config = dict(
    model='image denoising model',
    dataset='rendered solids tumbling over patterned floors',
    train_examples=97500,
    image_size=32,
    crop_scale_min=0.8,
    horizontal_flip=False,
    color_jitter=0.1,
    task='denoising',
    loss='mse',
    noise_std=0.4,
    arch='unet',
    norm='batchnorm',
    hidden_act='relu',
    widths=[64, 64, 128, 256],
    blocks_per_level=2,
    block='plain',
    attention=False,
    upsampling='nearest_conv',
    init='kaiming_normal',
    optimizer='adamw',
    learning_rate=0.0014,
    beta1=0.9,
    beta2=0.999,
    eps=1e-06,
    max_grad_norm=0.5,
    l1_shrink=0.003,
    cautious_weight_decay=True,
    max_steps=26600,
    batch_size=256,
    epochs=69.8,
    lr_schedule='cosine',
    final_lr_fraction=0.1,
    warmup_steps=1330,
    weight_decay=0.04,
)
Rows from block 8, named by matrix and row number. Each number is 128 + 32 x the weight over its row's rms, rounded and kept within 0 to 255. All counts start at 0. Numbers have three digits each. After the name is the row's rms in percent of the matrix's.
# conv: 3x3 conv (model.decb.0.0.conv.weight, 128x256x3x3), inputs 108-116, a 3x3 kernel for each
conv.0 125:132129131132130129132126129126116124128125128166156158125125116126135144121118106128128128128128128128128128130127123130156139109101065128128129127125127138125128128128128128128128128128128128128128128128128128128128052130148010134194097127147
conv.1 111:146120121129126124134126124124132141118127135130129146131131122128128124129127116128128128128128128128128128134122109144132102129115085115102107123119118131129129128128128128128128128128128138128129171129128135128128126129126128127079142132109
conv.2 085:101109110117116109129126125122145165116127150114116127098109124092103123071085111128128128128128128128128128122123121145133128138126118126128123119128128130132131128128128122128128128128128128128127128128128128128128133137127132121124128124111
conv.3 108:134177128133134136130133133127115113123104111131129133126150144127137133131135128128128128128128128128128128145130129129125118139138142128123120124121122129129127128128128128128128128106128128128129128129128127130128120127126122153127118125121
conv.4 129:128128128127124125127123125145138136132130130141130131106085099115097089117109127128128128128128128128128128106125129124129135128128131133137143128129132129130130128128128128128128128128128110128128128128128128128128147131123130122118113097097
conv.5 109:130128127127127133115127133130147153126129127134134141136141149119121131122130132128128128128128128128128128128131125130147136123130123145136153134130129130126114128127128128127127128128128124127128128127129128126127115119119127132137123125142
conv.6 037:148153149000000081126070155138139142151146148097115148133134132116118115128128128128128128128128128128128128128128128127126113126125103123121122126125127101168100128128128128128122132132128124122123128128116185120111128128128138144147133133131
conv.7 072:100099083126127091131130127176172150224235193203208171146153153128135132126125114128128128128128128128128128125119128131105129129119130127131132128133145121127136129129129128128129128128128121117125128126127128128128132121124138129120105092098
conv.8 096:128108127137129130143132131128149126145173138126132128094128128131129128145139133128128128128128128128128128137145155127145138136183159116114124127120126129127129128128128128128128128128128123121128128127128128127127132133139133130127127126096
conv.9 109:131128126128128127148128128102125129129132136142133130128130129129141137125128133128128128128128130128128128126127129108114119125124126129130127131128127128127126128128128128128127128128128128128128131129128130129128114108140137128129123109093
conv.10 125:126136131127138132128132129127100121115089090128122113136128103129122113145148127128128128128128128128128128108118111098119123095111127125127128128129087127130129127128128128128128128128128128122128127126129128128128118128123106124112126127116
conv.11 097:151142153145138148126128129096115114092121119130141131135137130133140131118139131128132128128128128120128128153138133150133135122118127127126128128128128129130133128128128128128128129129128128130131128128128127128128199159134182134124125114113
conv.12 090:128125125132125124128126128116129130125134156132128131124106102128128124127106122128128128128128128128128128127107107127120106127129127129124120128126126130129129128128128128128123128128128120125127119123126122127128094000082037056078051074091
conv.13 076:128129132128127117129127126082069118095067111121119122140189140137131132127129130128128128128128128128128128130114123137131132121114128130131128128129128125128128128128128128128128128128128128128128128127134127127127116064080126057069080018074
conv.14 137:128128121127127125126126114127149131127127129136137154128152135134145137128130127128128128128128128128128128127130128119128128129131130127120126122112128126122128128128128128128128128128128128128128128129133128131138137152153124135172122127142
conv.15 140:129126127130119126128120115141134140136142138146165165144140142136129131129102104128128128128128128128128128126129131118120116105120109128122112127122124127128131128128128128128128128128128128128128128124128128128128125139158121130133112118064
conv.16 141:129131128128128128128129128127136149177225223204225243162153145159137136176158156128128128128128128128128128129129128059000017066033011130132128129133128124129128128128128136128128128128128128128128128128128128128128166130125176130096136126075
conv.17 097:131142132128128128130129143098113107126122122120119109129133130131131125131129122128128128128128128128128128130118125135119125132131135129083126128123126129129130129128128128128128128128128130130129129130129127128127131161160129138141122128130
conv.18 101:127128128130159143129151152111086123074046096112076079125128134127131140145138146128128128128128128128128128190181139201216171134180134123119126065110116117113116128128128128128128128126128129128128129128128128127128174157122218215160146162123
conv.19 093:112118121113116122124124127128120127127118126130128127124123120130127125133128125128128128128128137128128128128126124123121150079081122134134134132131130126126124128128128128128128128128128128128128128128128128128128102119131105119132122125137
conv.20 103:124129127129131128127128111166190193212187190181177180129093095129093090098056085128128128128128128128128128105106106081093095097110101127127127128128128130130134128128128128109128127127128128128127128128128128128128149130116150128116136126114
conv.21 097:127124117128125125130126123134119107133127125131130131074079119079096124066070101128128128128128128128128128129133127116126123146154148129128128128128128123125126128128128128128128128128128129131129129129129128129129073113135008077134119122114
conv.22 072:129130134134122131153131142101111129126122127134128136125119118091103103128127127128128128128128128128128128122143129112126126096119090126127128126140128123124120128128139128128128128128127133129127127127127124123125198190186161161173125127131
conv.23 100:142138132132129127127124120126122127120112128130101129141151166134143150128127125128128128128128128128128128138144130137130123168177150129128127131130126131127125126128128128128128128128128129128129129128129129128128119113128111110129118124139
conv.24 048:126123125140132139138140147082101080069117101086133127132130153093102109115115141128128128128128128128128128107122131099097099108087085113117126109111127123123130128127128127127127127127127136145141130134135128126231132149130149151129142135118
conv.25 151:120116119124119115128121118134164142141153144131127128113114111125126110126125121128128128128128128128128128145149154137136140128130127131128130127125128123122127128128128128128128128128128128129131126104127125127128086119115080099099132135127
conv.26 113:127129126128141129127129129140129141127122126132127158129127127134126127130122124128128128128128128128128128132130121133137130157172168128122122119118125130127123128128128128128128128128128128128133127128129131137131125163113150179121118137127
conv.27 103:127128127127128129123125130128121114130129121133127105123121109126123096147129123128128128128128128128128128155178168132134135126133148128128127131128127142133129128128128128128128129128128128127128128128128128129131144144150130127140129126134
conv.28 110:135131127136128126127124121137129128131123126131127127152150129139138129144162144128128128128128128128128128073111083113130125121122121119127127114122116122128128128128128128128128128120128131128128128127128128128128141116096132112105132098083
conv.29 137:126128132121126129121124123127152126130165128126126128136164156135150140127132127128128128128128128128128128127129128127121129132133130131129128130129128129129129128128128128128128128128128127127128127126127128127127131139153129131135127130134
conv.30 118:119115105127127122129129118136139131131130122137134134136143143128134134133142136128128128128128128128128128082102106076107115096121122134145149138144148133139137128128128128128128128129128128128128129129130129128130099085080102079074080073081
conv.31 149:135140128127130126128128121123124133128127140150151158121128134125128131132133135128128128128128128128128128164164134150145126187176131127127128127128135127128143128128128128128128128128128128124118127128123128128125127118097136127077144128078
conv.32 107:156147134137135132140135135133153160133151148132134126122122107135133123125122111128128128128128128128128128123096098117087107117109119128129126132129125128126124128128128128128128128128128125128127128128127129128127104123119111118124106120128
conv.33 098:109117134128128127124123129189140125136125119130107124102120126130136194130130132128128128128128128128128128122131130133138137121126120146126129124125128122125107128128114128128128128128128128128129128128128128128098100074105090122130127135141
conv.34 137:138136137139138145132132141116125126119119116118116112121129138123129138124128129128128128128128128128128128126130143128128126119113111133137129136137129133133127128128128128128128128128128128130129128129127128128127133131130132138157125124134
conv.35 027:129129128126127120128135138191214169143161147017000056128128129130135135129131131128128128128128128128128128125126126125126126126125123128128128128127127128128128128128128128128128128128128128128128128128128128128128139138133229134128137132130
conv.36 102:125127127125118127122126126128129127128128120125117120111116120114122127116128139128128133128128128128128128129155171138141145125136138132129108127128104162128126128128128128128128128128128127131128126128127126127124115115159129127154131107121
conv.37 102:138136124139137122138134125105068097089067098120087130161152133145134129154153143128128128128128128128128128150147137136131129149142128109120127119120124120122125127128127128128128128128128126125127127127127126127126131129118146172128130154117
conv.38 099:131133127128129125127126125128122127127125121116126127120107074115119123120122128128128128128128128128128128149129122126114116115112103116125130127127130126125092128128128128128128128128128129133129128128128128129127129136126119131123122131127
conv.39 062:132139135132132132129122136120124125109118109102124119076082123077095128120125140128128128128128128128128128159168143171158129159147130125119128111111128117112115128128128128128126128128128136128130129129129129125127142123110141124112138118120
conv.40 100:128128125126125126126125126125130130127148146120134135132131132126130131137141135128128128128128128128128128125083111122075095131100118133132137129130131128125129129128128128128128128128128135132129129129129129130127146138125182164143161150140
conv.41 024:138147138126125125124123126255132130215233182123123040132133130132133131129130129128128128128128128128128128131131129131130127130129121128128128128128128128128128128128128128128128128128128128128128128128128128128128127130130128129129132131135
conv.42 087:109102120117118124124124127169175135194182143128129123090124122112131123118126125128128128128128128128128128100119125114128139129143146130130129129130129126124120128128128128128128129128128146139130128128132128128129109134173084114140118108153
conv.43 126:134138140132132133128118113129111129129128120115119118152147136131128101140133126128128128128128128128128128129152145114127121166169152128129130128128128128135128128128128128128128128128128128128129128129130128128128114121095127128120124129129
conv.44 110:125122130127126129128127129125139126127127125126127126149147139128127126129127126128128128128128128128128128147151138143145131133140128127126126128128127123126125128128128128128128127127127128128129128128128127128128128124130127119129135122131
conv.45 125:117117112122126121124128128120127128108119125118126119125132130141157152132147136128128128128128128128128128096071081120091107133126135132140160128132149127129128128128128129129128128128128128128128128132127132145128116106106138132129151145148
conv.46 025:137132142112077000135127134140131130232216200129013130127127127127126126128130129128128128128128128128128128128128127146127128129129128127127127128127128126121119128128128128128128128128128128128128128128128128128128128128128148153127152155156
conv.47 042:129129144056002131099074148203138189149153158130018137134133128126125115133128128128128128128128128128128128135136127128126111166125106128128128128128128113111111128128128128128120129128134128128128128128128128158118128128128140130136143142144
conv.48 088:102094075103114095107121087175217198153182187159234228145136130160161141145145139128128128128128128128128128144137131135137132142151135122128129103127128113122126128128128128128128128121128128128128128086127128128127145125121129119108128118029
conv.49 075:080026091126119157122000144173180229124126131126082128131131129130139128156166127128128128128128128128128128153170119199125092177133106128128128129129128128128117128128126128128124128128143128128128130129128129128119129130129147130129139134130
conv.50 032:148153133055075129126132159138137141167160159139146180135135132124126122128128128128128128128128128128128128128128128127136107127182105121122125124126127117105128128128128128128122129128128127125127128128114121114105128128128135144149128132138
conv.51 061:155174152151164139146151138117103127130103127128106104089078119091084112100090109128128128128128128128128128123129126119133134102125128118126135106118129114122128128128124128128127127127127127129131126124129128129131180154130161135125136139126
conv.52 101:126127112128127112128128120140137149128128134148143133123125128129128130134130131128128128128128128128128128061059061127129127097100107126122122127125126128126127128128128128128128128128128129128127129128128139132128142135071135136064120128044
conv.53 092:132133132147166157157159152120117120110115119128132132128112112114077116131131128128128128128128128128128128130129137126123127144130140115127128119121126128128128093128128128128130128128133128129128128137134135136138148126122154135129120127129
conv.54 088:095124129117122105108124065105130141104132152123130147096116119120127136119128140128128128128128128128128128138133128149135120129111079131134140129130135125129133128128128128128130128128128167132149155051130151128139118105060080120073125102047
conv.55 076:125129125128066132105102119130131125125118099147148140186160126174147131169159149128128128128128128128128128117130133106127125078095071129123125129128103130130122127128128127124118128128127119121129117100108128122115116111127090086130067034123
conv.56 056:128120136128106119083010111146155203146152153131108063130130128117115114128128128128128128128128128128128128128128126113110106197155110128128128128128128114111111120126128128135122129130141128128128128128128124128114128128128143143116146138099
conv.57 142:127125119128127126127126124119123125122124126128127127145149139128127126128126124128128128128128128128128128127131125133098126131128128127133128128129147128132148128128126128128128128128128128128128104128129128128129127129093153128085125124094
conv.58 122:125127134083123127110119123158138133163135121164157129116113116117116120124107091128128128128128128128128128131157168128150161127142164127128132128129130128129128128128128128128128128128128127128128128128128128130143131126126132123112143126104
conv.59 107:119122124125128127129130129118119125122122122133131131142140135126127126130131129128128128128128128128128128131134127129129129144138150127130118127129128122127128128128128128128128128128128129129129128128128127128128130127135126125126125118121
conv.60 049:122000138123124154059007105158158166123087123131120133132131128133130128130128158128128128128128128128128128129136126131128127154133128128128128128129128129128129083128128129129097128128128128128128129129117129129125128128128128128128129106129
conv.61 093:129128130128129136124128134128132128128140145118128143135149130154191158124133133128128128128128128128128128129125123128132118128145122134116113136127121133129128128128128128128128128128128129130131129128129133129131110123159096090120117118121
conv.62 027:128128165115086083138125125127124125235238214072103074129132133129129129128128128128128128128094128128128128125126126130128128129129128128128128128128128128128128128128128128128128128128128128128127128128128128142128151150151136133139128128129
conv.63 119:133138136141148140143142128115123123081052098102091119170186154160169139184186141128128128128128128128128128126128128128134129134143143128127127133126124131127127128128128129128128128128128128128132128127128128128128135133130142139130130132096
conv.64 095:128137141135139136154142142136127131123125121116124127146155164138140149136133133128128128128128128128128128116127121104130123096124115128131134128130134130131133128128128128128128129128128130131130130129130130130131150162144143144134138132124
conv.65 021:139137130004128108139130128128128131164195170127081094129133135129132136128129081128128128128120128128128128126125127129128128129129129128128128128128128128128128128128128128128128128128128128128128128128128128128128128128128127127127128127127
conv.66 123:127128122128128125124127121111119123120126127128138130160131131140127128151134141128128128128128128128128128132123129121120128132121129127128131129130130128128128128128128128128128128128128129126127129129128128129129128134132103109131116140169
conv.67 124:128115124128115121122107111099068088105071087132094115129132129133134126142148134128128128128128128128128128157193160187233212124164148129128129128107115130123129128128127128128124128128127128128131121116128126118128144153128169199172142178144
conv.68 076:127109147133130129131115129129133133124128124135133074129109099138127114134124123128128128128128128128128128097090097115124122114111117128129129131128127129127125128128128128128128128128128135128128128129128085129128131129128133127129132127132
conv.69 039:133173184042097110154127188137134132169158152143137144136171184126127125128128128128128128127126127128128127149148140170151139127120103055123124128129128105100101128128128128128117128130128126112113128128125118099089128128128161148141142140138
conv.70 188:123130133128134133120127125100125120116127128129140144130147129128139127125134126128128128128128128128128128136129126141130131132131130129124128128124128129128131128128128128128128128128128128126128128128130129128136124133135142161145135152144
conv.71 042:128140152115075118118127169170168194163156165085128135151148134116114112128128123128128128126125126127126128128128128128158109118126097126125127128128128103102103128128128128128112130130128126122125128127121128120103122125128131136081137138143
conv.72 024:136147158086111114126127131127125128218238224124097000130132133128130130128128128128128128128128128128128128123119113129129129129129119128128128128128128128128128128128128128128128128128128128128128128128128128128128130137144156128135129129133
conv.73 113:136144140132139136129129179118113106127125117138140135135131127145146158140147143128128128128128128128128128170173149156162151165155151128128128128129128131142129128128128128128128128128128125121127107108103126128128151138156137130139131130137
conv.74 120:130136140129121134128129133128129127150147136153162146130132127138145131146154134128128128128128128128128128121121120128130127129129129127127131126126130125125127128128128128128128128128128126126128128128128128121127091065072129126129132124130
conv.75 093:129127141131135148139145151126145121126156128129166138113104099104098100123126130128128128128128128128128128132126154128100126142117147131134132131132129124128128127128128127128171128128128128130130127128129126118128142127121137112085114088096
conv.76 113:127146129148140129138131128120053100100007057110076127154155154140150197129184157128128128128128128128128128135134131129136126150158134128130141127128136126128128128128128128128128128128128128129129128128128128128129139126119131149177130152184
conv.77 037:132133131130084129131065133161172160163166170005040036128128128128128129128128129128128128128128128128128128124116119128124123128128128128128128128128128128128147128128128128128128128142128128128128128127125128140128138142142141143142138139138
conv.78 138:128128128128128128128129131134131140128137135118120118133131124135133121131133128128128128128128128128128128130129130116117117123112116128129121132130124128129120128128127128128128128128128128125127128127128128128128122101103128122116139133129
conv.79 063:096111128121126129128132151139126096143129091137101073124121108137149128129126125128128128128128128128128128076124134124128129122130130140147129128128125124126129130128128128128127128128128126127128127126127127127128115131128116129115094131087
conv.80 087:141160131148181142135158130046012000056026032074044061109118105131133129121129131128128128128128128128128128116111123160105128147130142124123128126120125129127125128128128128128128128128128128128128122122127127125127130132122137134106144143124
conv.81 032:158144124150140144149144143138106117141135116137136049070080098070082009090103117128128128128128128128128128170182128166140126184178159123094126122118127121118126129129129128128128128128128132134130128132130127129130130129105123112088092079062
conv.82 084:123116118124123122128125125092108115111104120125125134109126142126119137130125129128128128128128128128128128147149168138136145134139138130151163133157171137153162128128128128128128129128128130130129130129131129130129138112094131109083094120114
conv.83 114:128133148126127132123127128118125121129145128129124121128130127126126121127129128128128128128128128128128128128129129131132131091087093131132129131130129129128128128128128128128128128128128127128126128128129128128128087121126130128127133136141
conv.84 116:129129130134134134136136132119156140126207168126175141125122108130130119128126120128128128128128128128128128170151130131126129126126154128129128133129128129126129128128128128128128128123128136136139126127128127128128135139152115115128121126123
conv.85 113:132128124123121123118121121107122127110112107105109124097113130118119122116119125128128128128128128128128130140140134129130138133136133128148125126127126124127071171128128128128128128128128122127127127127127128128128128128130158172189129126132
conv.86 050:107117094122044074125120084135166128128158130126149142134147150128130134128123133128128128128128128128128128110097087117107100147150153125126135123126131113115124128128128128128129128147128126117117128119120130128127177143143192146134143127134
conv.87 091:133131134147170140148137148128129129131117115150121112138129131140135130142140133128128128128128128128128128149161136246192167139154155165150128182159130158137127128128128128128127133127127131131135133130134132130135108104112076089116093113147
conv.88 043:101122131026054151000101091195197221161139144127080142128128128127127127129129128128128128128128128128128128130134127126123088133128107127127128128128128121121121128128128128128125128128128128128128128128125138128122128128127133145140143145128
conv.89 131:125128127135135131134132130080115125107115126122128130125128129121127131124125124128128128128128128128128128143129136131132134138143146127128128121129129124115128128128125127128127128128128127128117128128116128138128178168157164145140154145130
conv.90 121:126130127126125123124125126086061068109103105097085106122136143125151161124128133128128128128128128128128128133135138137139143142139143128128130128128129129128129128128128128128128128128128128128128128129129129129129112121126098127163128151164
conv.91 045:086000119126121126123078128203236223123122127128128130133131128133132129131129128128128128128128128128128128140129128146133131139159130128128128128128128128128128128128128128128128128128128128128128128129128128128128128128128128129129129130130
conv.92 113:139137153137157164140148163129104119127115116140134145140161203131137187133129193128128128128128128128128128147184156161193160149167145125125125125126129128133141128128128128128128128113128128123125128123113128128124033090026087123102047098125
conv.93 126:126113114124115112121117117131166140154198176137173147126133165151143165117126130128128124128128128128128128133131129134131137129121130126127105127128128128128129128128128128128128128128128128129128128127126129128128064090117066086086106117117
conv.94 129:128127127127128130131135140106103094142130132129135136144129121131128128129128116128128128128128128128128128130129132127127129142140141128128130127127127126128126128128128128128128128128128126127127128128128128128128167129100161132115136109113
conv.95 052:159157139156151139137134140144137129132124125139146138135130125170159152169172173128128128128128128128128128123112113136130133131127130127125125128128127130174128128128128128128128128128128127128127126126126128128128148146119156148126172150130
conv.96 028:142146135121123075140128126127127171182173151114087030131134133132135137128128130128128128128128128128128128127128128128128129129129130128128128128128128128128128128128116128128128128128128128128127128128128128128128128128131128128128131134135
conv.97 097:130121124129104121127119114186150136171176179163132139118119115112125106116126129128128128128128128128128128083092083095126126091111091127149128126125125126123124128128128128128129128128128129131129154128127128128128119113125128129137146151147
conv.98 095:128133129123082126128129128148143128154146129140134120129127127126120126127126135128128128128128128128128128103117115101107105096090106146157131132143134124130121128125127128128128128128128130125127128128128128129131064044055089079078103077098
conv.99 113:144131130146136133139137134132137132128133128126139128117117118124125126126128129128128128128128128128128128124123112125124097139131128120123127114113124119118139128128128128128128128128128128129131128128129128127128130129111106126086114124083
conv.100 103:122141136124136131124128128117126124130132130130117124128124121129128127120125126128128128128128128128128128136123128123096121120117128130128127131129129130130130128128128128128128128128128128132129128128128127128127127131148120122126126128147
conv.101 095:126126129133130130145141133127096128117053114128122116163160165136132135159142137128128128128146128128128128134130131136147156123188188129139129105130126119128116128128128128128128128128128128126129128128129127128128162130015207152092135135114
conv.102 103:132143150140153159147158159130129128134178165125124127137127128152129129154149153128128128128128128128128128157141136139130135138126128093128128124129129126128145128128128128128128128128128128128128128128128128128125153145154121129130131133130
conv.103 102:131127123129128127140136137131105126128061071126011081111116124101111128111126138128128128128128128128128128126124127149153128123125131128126128124120128116108121128128128128128128127128128136130112133129128128128128128128098127129125128135127
conv.104 119:127121129125122127126125127144133137144134138134130136125126126125126121128126123128128128128128128128128128121120109123123127130129129128127127132128127126126126128128128128128128128128128128130132128128129106091112113125125100111126098094101
conv.105 099:134128127133127117143127125130126126124127132121124151124122127113124128116127146128128128128128128128128128099083096118111116128126113122129140124131146142132154128128128128128128128141128126126129130130129129130130130130122145128107131121112
conv.106 126:127127124130129128131128127128131128135163127129167145118108100128144135125129126128128128128128128128128128132126126110089106125112118127129132137129128129128129128128128128128128128128128130128143128128129129126137129144135107130130118141120
conv.107 106:132140130135149141131128128104112113106116120128131131133138158133136128152145135128128128128128128128128128142132145134128134135128130144129136128128128120117125128128128128128128128128128128128128128128128124126127127132134127135127124126102
conv.108 170:126127130130128129129127127130127131128123126128112132124128129105122110132131133128128128128128128128128128146135125133120114131128118129130130128131135127128136128128128128128128128128128124127126125128128126127128118110125132126129149128128
conv.109 119:128127126127124128128129129097111126083105119118114118103123125105128116093104101128128128128128128128128128158157137163163143134146132128139126130151127126129126134128128134128128128128128128128128128128128130128101118122114133131126130140128
conv.110 030:126127128128128132135141145196207197136149153049058059128128128128128129128129129128128128128128128128128128127126124128128128128127123128128128128128128128128128128128128128128128128128128128128128128128128128173128144146143145146142143142138
conv.111 101:125131124128134129113114113166154145152162157158194179178168151146147133134135131128128128128128128128128128055056067052056071108084079131136133130136134126130134128128128128128128106128128140145129141174128140159139152155126130153139130131136
conv.112 069:128136143119082163123133151156125128191136130139138130128132144128128143127127121128128128128128128128128128111137145087128131105127128128128128127131148150153128128128128128128128128128128133128128143128124142130126130128136148135143134129134
conv.113 086:114102096129182120122142093135166163130154128135136132119114121121123197114117128128128128128128128128128128128113123104115125128123128129128129114114126078126129128128128129129128132132129131129132128106128128126128124135210121129146123130150
conv.114 096:132134135132134133130129128127122126119116126114118130124130131131135140126127129128128128143128128128129128138178169144167152158154145126119111120116115085115095127123128128128128128128128138128129128123123125124119127143162133140178149144169
conv.115 029:142146147099120130128141146140156188197204195127000125128130129128128128129130130128128128128128128128128128127127128127127122128127115128128128128128128128122122128128128128128128128128128128128128128128127128128128128129129141145144141143140
conv.116 049:141141143130126130149148180133132162162147163131134155119125116122128122127130118128128128128128128128128128121118121113103104112103110120126129120128129124127128128129128128129128128129128128128127128128127128129128152149145137133130129125123
conv.117 027:154181172116121106128130135123181124196196171055074062138143144140145146128128128128128128128128128128128128125123127130133129128127127128128128128128128128128128128128128128128128128128210128128128128128128128128128126126127128127127128128128
conv.118 113:125126122127132123123120117088029071042000036097080104128143150127147159129136150128128128128128128128128128110124128116119101145149124129133132128129130127128128128128128128128128128128128130129128137128128145136130137126106170165143138164136
conv.119 086:111126153123126128140127157167166184188183198160147157069091086094114113090119118128128128128128128128128128070069081107105104102111107113123120127126113127125115128128128128128128128128128137128138143133139128128128113067107121089128097103098
conv.120 139:128128127127127127132132129128109123128106111141121115127141150126128139119127129128128128128128128128128128127136127160173150156175159131129128128125125127125126128145128128128128128127128128127128131127128133129129122128129129129129130130131
conv.121 105:122124127111116128122126130130129126137132128130127127117124124116116118121107122128128128128128128128128128084126137100124130052126126138146135133141129126125126130128128132128128128128128126117127127127128128129129126127114126126119123128129
conv.122 089:125134136129152146145166166137156122143157128122123119122134125135157145131139132128128128128128128128121128120092115128116131130129135134141127127127122125127126129128128128128128128128128128127128128128129126126129108106126130127126130126112
conv.123 106:146152144141146144130135140128121116128127110138126102124111115135122114137125112128128128128128128128128128140133123133133131129131150138127123141125119130125116128128128128128128128128128131132128128127128127127127113085083100119115070127107
conv.124 103:121128131137145140143149159144128143153128148183138178084081095070084108101099121128128128128128128128128128147160142141164155126137136128127123128129123128128122128128128128128128128128128128128127128127127124119119078062054059078063074064133
conv.125 096:124128128128136134128132130128134149128158156135173155121126117125134130126134131128128128128128128128128128128118104127111099128126126126120117130126126127126134128128128128128128128128128127128128127127127126125126118105128121105125115095105
conv.126 139:132129139145150162152189180087098116100108108107108102112103093109096085119115113128128128128128128128128128146157136136141131129128118114122127094120127124121121128128128128128128128128128128128128128128128128123124243195156196174141125126110
conv.127 131:145146138146148140143148135123179130128165133116132131138172139132160136111129128128128128128128128128128128131084116137126130142127135122102112113096114132129131128128128126128128128128128128128128128129129129129135106131137127138140125129129